config = dict(
    train_examples=48750,
    horizontal_flip=False,
    activation='silu',
    channel_attention='se',
    kernel_size=3,
    stem='deep',
    lr=0.0065,
    cautious_weight_decay=True,
    epochs=64.6,
)
Rows from block 5 of a small multi-label image tagger, named by matrix and row number. Rows with one number belong to one channel. Each number is 500 + 40 x the weight over its row's rms, rounded and kept within 0 to 999. All counts start at 0. Numbers have three digits each.
Before each channel's rows are labels from the 100 images, of 14848, where the channel reaches its highest value: "strongest on" is what is common among them. Only what is clearly more common there than usual is listed. The data: flat shapes of many kinds, plain or patterned, on busy backdrops. In brackets: how many of the 100, against the usual share in percent.
# convs1: grouped (12 groups) 3x3 conv (model.blocks.5.convs.1.weight, 192x16x3x3), inputs within the group 0-15, a 3x3 kernel for each
# convs2: expand pointwise conv (model.blocks.5.convs.2.weight, 192x192x1x1, transposed), outputs 0-191

strongest on: yellow shape (100 vs 22.4); count: five (44 vs 18.1)
convs1.152:473519512509465540486465461470519484502484454446566525552515540494490505480539506466472537532519473512448529510481522508555494520472480452436462409414416433630549476537501485517493488473470451502495466521475524488484464507502528499463452543505524512539533532539499475493521512466517539516509490492530497531498438478488525461530529493500506498538468469504493509511508530511483497463430432457376434484719531461497469485522502437457461
convs2.152:496494473502509482510529453487534477488457569521538487501589481504504537514491569545572425499482520466524495475461459510506494488488490495476487513500526497493509512514492495482480491526520500450444507504492505467493504504477520503469471510485527664443509472494495498488456461523475503477574513506477492509518485489506499482566555527450573494552507515467519479516510493570490474513471529509517511469473486475622487445529551449452479534482474539504530449495455562480486486515504478420488481491519435563461534486520442516441503468452523512510507523507792490491486498522502436428

strongest on: yellow shape (96 vs 22.4); count: five (55 vs 18.1)
convs1.157:477409465430534589484538584510484476484449529514438506477514484536496530523495458495502501512472494558531465477557504511483511491495512430474531420389593485391656512481510539484496534450505475506409492554486471505525465437551469563464494466500570526471516508517495508479544514496527484492510500514489457456466481535444488493478574457507487481514485485488439496532516542512482514465495493462429569464420573497527463487497500501471486
convs2.157:475486491500490509492573498510440494475508474513563471545623513495462495490466503472546458553483467481519456518486545485527474501457527524505480493464442450464482491471485506446517488497475503515596521497544501545481477517552505501475486508522519579480456477499471485512474518519522473449491499536523438468523458434501506488548440525534532499460512499480491488435490405580547504525494480505464462507500462532549519497542497521516462474451484484537524541512508493508476556486480495499460456438485484566436487499492539520460533577490545512461493499470776516482503485456466480364

strongest on: yellow shape (71 vs 22.4); its colour: yellow (26 vs 8.7)
convs1.149:512559439443503557430506569404430508477524443544487464520497549503493507479485512499437483452485491527501478557495495477441533548602514473494466505597457485422480511497512487471518561557531492523538526432507468451488523503522523454489469504493481479490475475497527491516546509501527470536540507558484421427452498468481445478480569481488466493457406463586518492535499532483522492499525504452594467484446450494546472464463550628534514
convs2.149:554424441522389489505571504515478464439444499505496488505535480479436517501504501493547563492497517530525535450544518522483467520452456461462468518447459505495490501432446524494528472509466478494518585438475462524488495512507453503441519509451512492436436502452428552530461528535474511411500416428501459480472405522505448507501494525437530485473526521521488429470528474546417440477482464441496558446444460490481479502461527482555533507506442581474441544505463476532478536468515549397418472465521464451423451511515462528483510525470452474479493503500618484475445530490519494453

strongest on: outlined shape (95 vs 60.9); black shape (90 vs 22.2); ring (41 vs 14.1); its colour: black (38 vs 8.4)
convs1.155:557557453518561560525592560500469483464524500470517469529490495531455470537517479447390488410364415444412440546498463445506468454489465527516548503529575501531508493525455444572478486529529433481514421465496443471519515477493495453558520485470483530496514589488499581509503523491476496507510479486506506526494538504451536491517512501501548537478558493552502463498527478477482476509420451526464510490490475529597529486554512492483512
convs2.155:508507452460522498499463490501552537507506518546412526511431453517466521490509527439434647502495474496463443519488531491497463536518495432443557534484478515497427491514541498459503481476494490545630596523498472506508557546497533518481453513501482474462512570496541440583496558451488500507438538480501526501516509593518510525344495475494462472462493478458509521549458557590494493472553472486536513486469502493494499531536475534495498526474533496555460480515544510546488495524541454535433440512490555491567526470451576522486488572474500492506482461494513481533474484546497544621

strongest on: teal shape (48 vs 22.3); tee (39 vs 14.2); frame (35 vs 13.7)
convs1.54:532527512543474479477482471486533540491503439508436528508499476530525496501439432458462524449511499453505542466476464465483538495514501514456521474482528482581518438454509509560543504575486506496516485477478531467525517520459531463496505499502516539518458508429494533485499549531520541468531462505530419542476555448526473355435409454483394589484579587517497516479461479500499536484429529462452622511569558537507517536479503502493518
convs2.54:515503526455602458504427606550490408477507448498469501427490500507435490468477458484507521559534500522463512519518578574480494548457473570444444496433530513480509490495464431504486521520445470507463466465545583528434440565476483512551499572464462505504495589477482482510500438494468430498513587501483508501536496517555448490520500566520538489610419555407463550489518513510485481518537541539517547521500482518505473581499472480493426548492518550498498547543538482524479473497512518547415460422485474510514490482501528466500499477469526457524475491499499555522478474574586507521

strongest on: count: five (50 vs 18.1)
convs1.105:437492498565495503504467450491525482559424454507522484514471469444475462456498492521491510527481508475577509499553504516472504448495475496430453486506486524496520453533481488468531462501505528521567486390464473555505419500435432549543537462469493524503455522517476421445453517518554377419529603586498490547528477477530569474464492495485534525539514521500486496462473569538481451453502485493459429606529542500507527491486466458563509
convs2.105:472530490508459482436505406521492482498472466553547530568501517490507592483473459472548513474566500434549541502505519482443556481464458420558463471453533474490461480453502600537484480480546467477540495485529464503515521526458532435457533436507518486452411487549546517613495566414453495514536472510483535545477506559544558527530463530511539451463558502529541513476515492520547484516533462511495500448514465535478505449454517558514488495500483469504502449405473459539490564503467566443486498501604478566564470524516521517539511514499461432564401503502509452595532471500508523526

strongest on: arrow (59 vs 13.6); count: five (44 vs 18.1); rhombus (36 vs 13.6)
convs1.12:520495536544445478469525520467561549513456535503480482511524481445480493527490474506526442537500422554479488497566477436487419413497446401522483463523520540463515473492536475498594544517535503472614501437528488496474460510477512504531552500459492445536456467507586515453480488486536521544534546525436463473419553508474617571501456538508451470510479528533423526512423504506515437469514565474482536519485452488487497446453536480516507
convs2.12:435559490443495503577509532537517498490466505493496461480480515530465457545477524584516463519428494579535583568429503594510527529509520498533449492436519523497496519489532467526608501487540542539493467483515442459490532460536468520534477459450564533497469525558540507453478524510482464564480549471530530511479517648540538506472460539489527492468483460508525488528474456501476470503594548452454532407472541465465543515517484520449531535516477494479474477467574448473493519523535544460407449469458436520513480548554458572513453514427529488568473475447486445455463514463469524479

strongest on: hexagon (33 vs 13.6); largest shape: hexagon (29 vs 8)
convs1.140:486472498506453493524486492520517520478496481545560596551419486533450428510376424467497563490457498488537547550509495458490459484482425532488502522443464559512463463489470482492462497410564485538543539566483514467517508462463477470414492381477472519491513559453490532455498502527489509539485492448479524536509450604490540487460507484480472437454440508491518495466491541500475492465490518514429552510603559470518476543520497481544538
convs2.140:481509496478555465465511459476504519481528541470576540526581504473502467506514492466457506478517555501466556548524541516541520509429556476442525489443529457483472531467504528512487505471518426505410526515500531575525495498456487514455437530463533536481490528415538500469465473452500513515563544497484456496481494458499462534457477459399496478482429574520492534485534471530478454450547455461443471489499489454483482523494524528471426400483503486523501579493492440390505548469542440441524449468515479534506508465472604475569541484458485481559591482506482488664513476501470481484

strongest on: arrow (52 vs 13.6); star (48 vs 13.8); count: four (42 vs 20.8)
convs1.0:573474515463573490505461494507475522521525457521537507484477566490408412503517535457521525453491503513527520529481546478481524569408454482466458492577508475474476490460601517473573453474440484449471491527477485530534515463566479464472532552477479432471461503504448460448524517519483433596480550480512535514448502636506428561510475476449507565492516491499512469573470505497491423534470461507506449468531492496472453455514485523493444
convs2.0:551504529511487532556468477459536485443498528530515533492464529430486506503501480485458501542518461630476574476480544514437532433544456481416504561517504455500452470529528495477498468455498440484517471538546503516505498519496469533468477456421470511548591445552459451489533443484459523468468479570460517505440509446479496499443465549498491492497562608448518515508488498502477444444569481488500515482447492410558419466525459526530512459502478557443479446548557455504474488511493561460518457483516499525460489480533480637536514418499484491494554497497489551474484591423490520457

strongest on: hexagon (56 vs 13.6); largest shape: hexagon (50 vs 8)
convs1.137:459497509513458537473531508526567495528368554485583561518430507484478513487448473526544485498377460520501488503506520510469492494432481525478526468403459488548440460495481486559447513473492465521463502488483507538456496478492485614502507412483470461501470567487524500492565428479510459577509498584486454524491514477527464528499499524456615475456457429492476488528471443529508511509487492464529483473510517414542504526514448484524551
convs2.137:456481488559526504474503588455493452524529480518500511593517520506502594487534513486451532495517504510479545534459555463453476451443531508515576515474431420406494486538543595497510493537541467479473443459517461592513538489570516488470436505504621521560482481460490501488486540421512406479504481475482518495513488436506475489489428425424497456516492501439531508558507548454548523502499492523460499634441482478479478511451578484505478517467471506513459527529497502485478567507555479573488497477517468496496441523536529470469428475480484529550506473572497472525504457523563462468

strongest on: outlined shape (99 vs 60.9); count: five (42 vs 18.1); tee (34 vs 14.2)
convs1.57:489499499504484484474491487506478484502526472476461465482461470517507572498520500551563539485476440476410429455417430463270612523643566544501529508467476474533473503487470469501518487578550502458473481538477482483544523474513499501516503496519531504489491476494477568493480462520487542508491494477494460469468475538459544507523495471477504505496521543502437470472475475480552589500506523514513464521494512537487452475467504478521456
convs2.57:497465460517531481461455508468478484508455515497560490524451642518453552480451484483513462493484499522589495481549508480507473486490471539599530501458506552488461453470476525529471530511485509473519502527554524505454484491537502512458485490516481572533510486461464538508582488516508506497415505462494457486538466460522496531433558465534696516543511481519493472459444523522535474505523541487545593468500530431472484432512473521561523517511580541483531490553477502459511515499430497509473501521479447524410698539509493513498467517494510508489486477530484541502495525500506517497

strongest on: hexagon (62 vs 13.6); pentagon (44 vs 13.9); largest shape: hexagon (38 vs 8)
convs1.141:514484502465541500512446474472505471522565495496508491479488489463464505527434524508482523511479472504465505515526514507519494490390527490538472490532551494482453520509500573409517507582478488471566492424416551565493510500527512538448468451486518570570450403449507507531518496497520431506535476489493504457451516516530478487518457482432589494443564519496482504556408545559485440488446529500532480478515490497396432538620538508465453
convs2.141:496472513535501461549507443487527525506452524520545533480476531563551553416544583512479455524520490482516484619506550578450510512437504492510445527552518423373496526506504546511503499473489513530476520487517512515479472517495487509512475494532592531477559514515485496538505504453526444511472538526485482550510506507514488456506536493516501307476498501517510456401506559531514448511513543504485433475482499483512536513405497534489554503507416473463475464525445552457614475430504509499489489468500458500461518571541459536474515512470475549463465457501480513505472454485485394489

strongest on: outlined shape (93 vs 60.9); flower (50 vs 13.5); star (46 vs 13.8); largest shape: flower (27 vs 3.7)
convs1.55:483478451486562485502508490495481452534509464461511545456468539474510461477481470483499462461443428426460462459589480472398559556460471455491473548563516507523540474497530499516506470524504452440532446487432485424469506461487506488528474564503503496481424499489491536464383470507481506445452470479593529563532481436494544528479529528508427506601585557474442486466448417493494478452500498495522508444511481492526536506522461540450477
convs2.55:509518545461531519533451530526507527485574506528429460509512525492495453500520552505516517517537482491522505578487482521469541521469479461604564536531576490471533510568443493514540510467504511520586492516426520506434499515487505519557487453495454466457508542497473522505520528434463475544603508499516535483461525506464517551528567408519653502524576484445469523483475507462483569490531518495500518501471469522520525475486533447560507535585539550500465443476531529485526497514423538507441478503547524534568412553511496507445527467553500513560486489522584504492539460470484486636

strongest on: flower (52 vs 13.5); star (52 vs 13.8)
convs1.14:496458428443475509546454472497428490497561469486501521428472479437637488470429515485599479488574489503505496460521517471549536430498481480538547514520469491552520467477497509567436427581482492438468503556498487458489538515505413570427449429481505502503453554493509492525505521527540436489518499490504453492526472537458549450515508475484534468501494516513496508518424609539508530546471459493543474472489546521540504452540483446491458
convs2.14:510525525508487503492510444492496478530485521503431529463469490488408477489528545542535463508550482471478444487495495454453479596474511476524535477498552476485530450540482506502535490596496569493490524523577490525414571507518481581502464586559403499459468492521509533535493495490464471517454498505503546467528510526509505505491508489515504517542555473460484512512458506509472588461486522508456487621511610526518627523426474427562431568534557426507549566566470536478523524478506498493463491402521513486510587526505580562521482506476493522470482519557491533510493515436486503473

strongest on: ring (81 vs 14.1)
convs1.34:516456412521569483437496505505437479585507532464457497480467523511478563530477519481571472499633507492499474497460508487468529514499455506482486518456497530486511516472510495410473514442525487482521541486497491489477457516541530438546560490444483476497602538583530416527454499438495572494429540568480596482519546517485523473433470426440565455454555477486461484512549493472499468523548488487506478422512517468448466492509537475533476
convs2.34:442517515519510450469474512471466589558566512509552443416570546474519475423517485481509486525545478553474476481506543442511459481519494525483572500471523556448504463451511490491473512437419570509477573507452488566554426489499557495491512409526454475383522462549478530515529483496513465577499473506446502479511476489486515498481450494437514463518504447553538520462515486485476497492482540500448478473454464510485539437463478460371466496467491494421468569491496462505442478477463522505510408545486447458569579520503522565501519550458499494447434471439467539485481470454521499548

strongest on: flower (100 vs 13.5); largest shape: flower (30 vs 3.7)
convs1.180:494502495541498484524483532508497490504560504525524426525474429434510530443581534496449525398525498495463508541579502528541438534464454439494487434514575455483485446460481513568483531532462458527518439507540453510500506504502482535473446585515471484524540449569496426516443492505451468469452478489463460466560535496463510491523464485503504506493443488527471438552454463554524490586472488408493449518513462503441498395469486514555587
convs2.180:482640488552465599404501563508505476487526448475448478475513533443566477514479549476503463521450480514542554502445523473494482495583544564526527412494444407580538472478409450529482539419486518498509520501480489467536545505497511523522466464421473502454470497488488534491481475451503515478565477498548476508482461480508501550509493446514509473532561492482515621549445565506538438498426454548520498516513537543442518408490484475518494502500513452443519561474477528537561583523512442498530498525548514508509497546459479442503493496488446467480523486559494417504490510519513493477

strongest on: count: five (40 vs 18.1); drop (34 vs 14); rhombus (32 vs 13.6)
convs1.113:506507504454549509476443495447524484552427523541506480523515508474465477439524473464482500424562535486395482499450501490609486462512495522542528455462554496527473511520447458516503550433495497550458482553467436503566513491468523493466523499538464444556600508453570471470499479468475545426468501479491542498538401499422531464471428525515505475483515504508526470517557483497488559553471475500524468464480580468483495532407503518573416
convs2.113:511546470442499531471420505502491479519552540527477469527531563496478456516520562514534472513453510554521502511451502470557492545513486452508503531516500452485515432464385458491503532544493517537510542546458460506514528479455485607569473449385493446498516492491489483517511450563509511509515504491489518453513513545525463525471442508517521528527450523458537549477488504552465407496497517481486448497484430422558527484496459466405526534473456465475508628451533514414480568518504442560524515488493491472482531497588519543497536546524516434481526503430470457594520496494387462537

strongest on: flower (90 vs 13.5); largest shape: flower (36 vs 3.7)
convs1.15:516491504469555474409514484545454402529563500472465502496569461428507562471467529531577549444489489508450461485491505560507502493536503511470445439513511447501490490474518520469458497529472453491444535557459483534479454506490505495509540506534508527446457522556496466503431525489509448461518502446462528442554432595588498427521486439499499560451472494479504398467559543421481584524493535515490497533537512477490519475583472440542514
convs2.15:480508455493401462540525541515500507577491483442476437472562539450437433499462500558533531483457467546542392482447422474449512558571446476482523521530503542515463371513470493518489521518455540484483509528468521475437444530483536513486460575549499523448569447487490457470544516518447469503548479496518495480521493488518448500458461462511537519523491415412485493494493486494525495506493501537503512529465472514483502462615450578526477475567504432509476569486520413472541508494508491453521503453507482513515489512472455504552503488501504461554527472519515422468476503518650465473

strongest on: cross (87 vs 14); largest shape: cross (61 vs 5.5)
convs1.46:506484480497514410520467399504597493490421542522560513476476518472488485470472527484484474525439464492495545517524551500471532551497475544526454491561493498540495473509529498480499493541529527468504568504467497532581526554557482407581481486517490434466480509501459434401497447461447588469453502477530460495493588530530414527498481495519513450485540498488468476505618538505451491457493442501462504459487512479504558469456500593534472
convs2.46:442488489492489502434494503507523425490491483477476470468579480535460523510596448510450440458508568528476515513470492529535408484505514470474538536463507520533518482552509453450465523513514428512435516538496533441540474513516526464509493469482540448449462533457502539475476482509509507506482510471415503493530515450513596517496483548487484476459469553491470467496512536448600539542418468451469462515532502470454397515433516524536500580515483520545464478453470533442475507389568507531541501415485462532538506482473469516561443492512493446539512524479451486631475520561499609508

strongest on: cross (65 vs 14); orange shape (46 vs 22.3); largest shape: cross (33 vs 5.5)
convs1.41:534529492509456474472464428495468493470389444477633593492539502541493503463481493416492487456513520521515472524486532507493519471508494570506502492495540517481433504497496464455495538446474481471516529500505492431523442539439503453480477478551465468508476537478549518477495401520472447468551697558493502500516466508518497438491480514573536505446463476515445542518546469468542499485490458515477493463430481500476513539465498501509455
convs2.41:538501457472438498473476494439466533466520462521587482532518542476471528507473485596536500483481438425499549432454534472551403491514458479440502525530532515503487529448504520508438533523481500501531526458433485519479511483557447464466491439465490528443526516484487489550623515548470504468491490541543432484573475522471438468512510527499484447490463517531483429526483437521462527455526555474447530549438515445505476471507544509589486462493467591447478490440471536467512555489582526487476477546583460508467521572522513503545443511548484525524464577527478496587498465559414488521

strongest on: ring (48 vs 14.1); frame (44 vs 13.7); largest shape: ring (35 vs 6.3); largest shape: frame (32 vs 4.8)
convs1.37:535626493626417453514463490485455485503507468505444485514476511531444517492506554490475499429486436487462447486504480568472522510511466464473500509558520503552518541503447481440481510468539504483506494549514535508476508466578546417534579415509530482466546418487555440518486442473419514488475509513483533558502537552484472474470460505504439467491501502420462511468554565498470502525557489484455536480463481542491466561475463513585459
convs2.37:458537505539473537472537472482531467434594491505522512465500456478560540527512487390470514500514525493474562468448576443444526515474524478474496463434514453501509469524476498504518494470467489545472512465432515452549504509480467572442509449665541531538488382592524481528512516431447574481482497463492540524422537526495416471415527482461495450444496544459496557567495540499492497501474469513535525485510483467457522497509513566488506448464541505425458441508465556469508512456448473497544493574490477491531493515478533481478497450502542509529465513521551394489486490511454531479

strongest on: flower (90 vs 13.5); largest shape: flower (27 vs 3.7)
convs1.3:521448459496493537538492528465517553459435559571501456521500588498437498575503458520431547527501473488593553537551481454466604507493565476456500496457501503456468504529515551429469527464446524460500500423515538518439442482590476546526522499424534502542501410487472478408538525527484481423499491500521475475495491516489525532478469500494396521539508548514469490542479447538454477497506479492495441436499482516559505548460531544475470
convs2.3:418511479462484539470475520482510565505533489473424473444484530541535480484508473511441453493483483478466515478373453516472487511534541530456514449474488522496507510501528523481498581491400501459468494555505494465413529515542484517436413494493481513513448518442525495514475443541460533486527556506489461515435538503490489465428489548426492512517507485457440510502445465488485480500534376485572494406466531510468504505467520534473509485494519442498473494510565472460515463511490491542491389480524465491475487570504570546548553502489510509498469436493502469495473665526545511598

strongest on: hexagon (37 vs 13.6); pentagon (33 vs 13.9)
convs1.120:528518503574611444428514476492519491446511492508467502499590499430419537542484506509516558490412443490517446518440456551511449497497514565501513501442463481487495527475507532491470520590497594513486517463475461498534503538468496488473530482501448516499522518499510528499509446475492571415465519543495527487466396493523494444470537563469456500442497463510504435471502500479502508525533508560552478518444483447513510427631523463437531
convs2.120:526562481498497461533529464449490462496538551491451500532461495426486510535559468478521517580505522486522494543490546561537484441469480492537459474489502535567514549483521582484475534545460492480459544545425516475486495542466491413530456547487515481506579507492531518508497545463498494460536418529519472529473508469496471558484514485475508586561526509547420468486507567522497510514588515503498519558500503469493469518410467410462573487536515453481482526543482481550553488585499557461499472613553547446421492439449487453488416510550459539407520489584526527446490502496485553515

strongest on: cross (46 vs 14); arrow (42 vs 13.6); count: five (40 vs 18.1)
convs1.83:522521483477477440532518526437517482494452471505552539511473491459441487511471512538440499512426510505524508519519557473418581554452474443504529574452492537514480476512469448604571445410443508509498498491500492508497442446512414473474508523518507634517537446489491484508491564485501502469498557499508508469451420595535497513447471520563591483505510514539586459491510466549499460540518512520566536457470469496520502491513488455465455
convs2.83:474522488450481517513459464497503536492467479496466494467485512475489549465499520497492416455489465457544515552463443593568413571506452447469498543492508496517465476509630516477404446543528483524497524619537494497485487520520490440493520521534451483488526542461479456471492487496455519518488564499505451504473481492488490529544481448528539477424511503477460541419473487501482558472544472477460470561531470525473519553531506469495540538446536521521522491473574480415495434550418509473458464503518617589545508441463426488525549499562402496558500497531503477503475534582520534499

strongest on: outlined shape (92 vs 60.9); cross (64 vs 14); count: five (53 vs 18.1); tee (38 vs 14.2)
convs1.49:517454448506517481492469497543533477503475552467579457485540484474562530538449494564492475517546445508469503491515479547521524523503502433433462492661406427465456500497460487550454502473518522488523502459545535538462540481520445535410517470455506462500541474468499436506493520467495474501474533517467488502509504416546419537522537463486543484494547423526490489411500563499556460438508479462568461457476521413481535449494521480467515
convs2.49:522447501544589518539504532575515484526426439524409479490390525536492472517485553466545510502518464538552569550499479537476512550452467502488464481589527459552510548553472600553527568558499489480473510543535553565457472445447540461499515452506489546491503566488490534500492441544456526590453537493498562525496478507474528463560512588534506478451539495513461503512504525573486562534520522567511543505479538525503562559465503524565462522428514592517533481495530478529525495483430571566541517535464504508512537561507487515464486536513556553471460464548505502502469493488489532556

strongest on: arrow (32 vs 13.6)
convs1.25:475469521472498571468512461519492492476510567493583489482461533444514478527531522464549491512546484551439475475466527485540489488496432421492477567568490482479502508521547515532542522436443500530552505505514473471515494519495544568433547444446526459453493462478540524397448413499487602558484476450448560472530456451416490517494487472483508505513506537492524442500388587521539549521457520460546508513472443513524443568505511486470540
convs2.25:542448483452452515422500498502488485497445525470465521469501525502479503510517512413522506529460551427472478440496445588388548577522482502508495391514448445470483499514508518471427492558457495518496453554515501525464448488483500488466488527496571577523455537562463504491512448525512483503538514498518562600521522516523467459511495496503489531531505549506474491510486510500531452483584518560568545546544479525507532539598595460435538481460517525609563519491501544581464525515486562503472529432477455542483481416526443498485491530540584482552472500496477494539471474450506456502

strongest on: yellow shape (58 vs 22.4); count: five (55 vs 18.1)
convs1.148:466516491483474521509488510564498483485461558469543504477537497545518476493504507523515470514371465511587575494478532469521478544484453481529492516473527468461535476504483520554534495530441465346410392676490539539529512513466483405465486488522491517539519473537500484466484532499493521523513472477518453447494423481477491528443520499519477507481496506532487524492541440533477523527509483530498531446443546531498547477505437528439489
convs2.148:501500489556535583500497496403442519473476501566437489468472494450458493454400540489532479527452638507441520461502495516494449488539550484461479516550500491487527544535510530537463541504586570512468476453501541502452480539526435518531528511499527482459451500514443524525459475483483421476488526470482479524530541543514367468561592505534544549463520540519477445488487517503479442546530491504503470491511475488472551467571459480517491488476510491514503446534527505522493617489561536512438525403501500567494488539511449540536573456504507444454527539466579532514501488513430472522

strongest on: count: five (51 vs 18.1); cross (48 vs 14); flower (43 vs 13.5)
convs1.153:472528528521478474479522556475483406569503527456557521547503488462491542525521499502435462524572488516505528504480540508500477509513502501451448467478514537574441498533542488524507515474482557544510562530467468397430452365421477564546453515521505493505507520491489542485472490498522488507538466534459435376463592487449468549478452492489473500462473472524528500456455550494546629480496499512501500480495571495519526486467512515431465
convs2.153:485505515522558544544506483477453410467471513516470491445469478530471577460526472480485406510573554552468461497444654535501499485528509443488477469499462504510500518490515494488509503539478422508503505513565524485455500488543481459525482400549521509504493575470482569507485318534529492460539564499465484485515484470439514568505484489542525497518485568444508589516449587478529458514487490488517505522502470493474509562534539534553514431468542429482547514489488497422475518506521454542478519517488573398475454463516469496494535464473486506520496474453512467501491517534450541531

strongest on: hexagon (48 vs 13.6); largest shape: hexagon (35 vs 8)
convs1.118:459386481484450467548531494539573539476493541478490572493530548550469537499482522456511484496438454521469500475478514453429472522471474566553543467522559471438512490511513566432474574560503427470486506526488515486537565489513459562495489479538531502559500445417488488473536459484491460397498417476540522514499497563502451524536429561484411506509517525483471444557457493531528471490467471529515409517505456520491517493552511501577525
convs2.118:518505489420502467606557529446465596460530460460560508490471535539443473556468495514473531528481487451459483507518459524468497414519501526467480444498502549498494567505540372513459486529412457492491501541481491522426457499504499497535520476428527492493532484498514482520499474429405486512544525503515498458449465500486452564522509506508462472520531487500414493518490488452495472526548444495550451474580493493483528510606439477499566480628547529503517491521599533538511475523487455522495502514431547448513468459486566529509472567459538493481470455516475469410473543540517523516

strongest on: flower (63 vs 13.5)
convs1.31:439457475456462431501494499514518542524476461504493488481452509425519508486476466450481471476468631510588554460521491502485465456490496479494491479453441470422478474429501507517448529416474516483467477415516479525571493497481491490504562469492519520479517484503469424475531487458475427559481539606495484511443443557471530505576499483515528505460521523446571552547565458568458439520470515456447539485498568492462484501473492495580546
convs2.31:521412546477490569541533458525502424442515490498457483443461536468477455556517438480567548447465469482522549486451501512511541527574464486510540464524492469481504496477548490509545489490453455509470442529506515510506486465545499499545398522476499518493495535473496478432490452419433455533541563488466394505448514606460551474508515460521531516484531471444556479575476488505462544493574449496536458518476533485508528595570515588613474494465425488512513526457538510532483452525517551553419463516490527457543455470472496457542518506523512568474482495550497468509465432480455514482

strongest on: flower (62 vs 13.5)
convs1.88:489525543468463476517505502448404386497516512500530517515522482480489467506455431461411476530439450576610512461532496489476497445488538523476471492485489505476489469531499512508609504492541496512487499521506497484499484521509427487479509468501536502482563468443547550525521479471496541526498462447461435489483531604528516567498535472579494444538476518562478460470482502481583541571579557473476550513411476538568574493462487518482499
convs2.88:419572526484489480499426461499504411436497495503501470454533527452387536486481478521519471446527552462561427501472576572439487464611483516530558447477468523576503426486514534540476471489551491494451511496475453423550524549537511473469582466494543527512526576537513516480512455518496529503472463478494515482437554532477514507481595468476476494424489507477451503571471563446529521507526506498511480471514528522510440507528476470539505464434535533492460479463572479437456486528481446467448509493509510443481461463504510476480517502490465549554546511537516422540498598586507543494

strongest on: flower (69 vs 13.5); frame (35 vs 13.7); largest shape: flower (33 vs 3.7)
convs1.60:505494526509457484465514541457465565453456517612515458486503510470529527471443507505536526503504462511480543499492528493531467543482515566573575614568566561559654502517553521549498506458481524504520468495475541496471477516554508545582490489555484477472530508477578564513538516534499527494455466470542522515487537554483526553516485538478556459560484454507498487486494487477447495508565565556471512595546497554505514516454506541477547
convs2.60:518541455523451440495509470397487395442443460451557528441461543543488478540509472579434519514446471487491491424472496478527501475486464587521513487435481547508484434435529497490503421478505449482499518550464500512415417602468470512497499549449546487513507517497508517470470447529473545446496494449449450524424520508510449510486535489485533481435510385438489424474511550503474467481497480523458472491508463505511416435488478526500526467497528498531437524471523498473508539539530483480492497460539539469476490501535493497592513442512466510494483602412509519503478459469572455458

strongest on: ring (66 vs 14.1); gear (45 vs 13.9); largest shape: gear (29 vs 6)
convs1.44:463441501606472480536486518472466495528469516531501542522493480495474513485497509470459424495475509587504460497500505480503528469509501510509500490512484479517487495496460526536431537522450524536496481519521458446482465478478444496522538519561482463472481509459502555534484488490521407413503649500508559497441557487482388470504499546521441477466568506467511553469429493521477515496502469603541493446501456544562550502368518574549505
convs2.44:570479476555506474540471494487464484497702506464528512474440484535552417507515462545505496578476503464534484504512469441516533407540509515495516433472475480537483536533516550495466523503490447537541496513435471524502497478499498472551572524580462493503484551533529503505525482476427441517472517468455422569468518472485427495504478482472473444528564505529456465581454490515470446543531520585493469431525529479528498447489445460465517424477506460501501500529497468546487533559506496534491520626472584525542482485527480525570481480468465478501476486494522541465489534462532560476

strongest on: outlined shape (99 vs 60.9); count: five (50 vs 18.1); tee (32 vs 14.2)
convs1.61:509491494500479466509499498512506483503497495490479510491482533539457514504504502520496453531446431612493448443582503413446640394387580488477486521495515521465487446547479488455576491425542540516455500508566520462519495499482511470483533470473474504510480531525467436545469521484465534490522540493510433481486454589494443524507574489445467553497425483454517513474459560516434550505513470512472546528442479508497489531498518438544472
convs2.61:467443508514516495492504517468519463479483490509542514547467681520495479495534524487490417511553551518572474541534523466499477462517588483540525503518530499470476494519515456493487473483456459489513478433595500460490495477449531559414486507535462502572493510545488465544445434497463480460460500490515489462530491480475525514473466461483687484451507496499511533486533482516523483512499445475498494490532461445481513494528509427426506425468495523484501466550496488496504485471534525488503467456531498411488667486481526566445461505458487482499519511482498598484443508503453479506

strongest on: arrow (33 vs 13.6)
convs1.90:452548549549414523544513503436539517546396529528497521495482390467639577438537596471532530522500474503460434497551413414593553468545559535504497502473506509456484503439479486525449479494455525507528514454502472528515536511533532420517539528517502495513456510501508497476499508511491494484506520479480472482488472474529471442548422479512540472475487552558521505479496473497462497470474521470551476514467486495484544410522534428488506
convs2.90:581531550507460421433518519504499449469533443544513502548513517526505406526513540466513473488444498529519459504432436448451498521456518515510445512461499484475510455463442511472487540525497595531549494552523486489527496477470507508502491530504476502457538461479527485527517459476445475498438479476500477549457437471447455540484493546474480551504509493540409483526572470469433492531415562591510553460542463364495443472455438540482500560477486461471535503565480472474512514477473480470445470471472507535432503547425496503503460456477477405518474412480456540493469401498516476439

strongest on: cross (34 vs 14); tee (32 vs 14.2)
convs1.85:513480505481496468481507467552517503516543475492446474512590502506499440427456482462479431436506477502440454499507465528503500543447493521506556477583552473474481503464500466391461482609620470519531522485501500500500491563511474498477421446503503433460508498649554561457488528497471525511448548471499524543486474436499454578497468450509451479537528498470508493449492448535507510460453477510469532565533503458504546456477475466502460
convs2.85:501441482488526473522507474525506456483486487502435530462479470490438566543448511478517518458480540480550573464485517517503473493513435496523444539513489423490492465515504485487504461492453448551489444493532471440524428484484516498528552529530567546411469506515542485504479549555467493439608584478499478440572574511511554463551513507527539512459403465405591565438492495507529511488542478469504387555472538463470507515535523524521541517444479549505526559507463572517454500579543543462469505479496525477540478511568427536518528509484545435557508447534496483414510535517489495548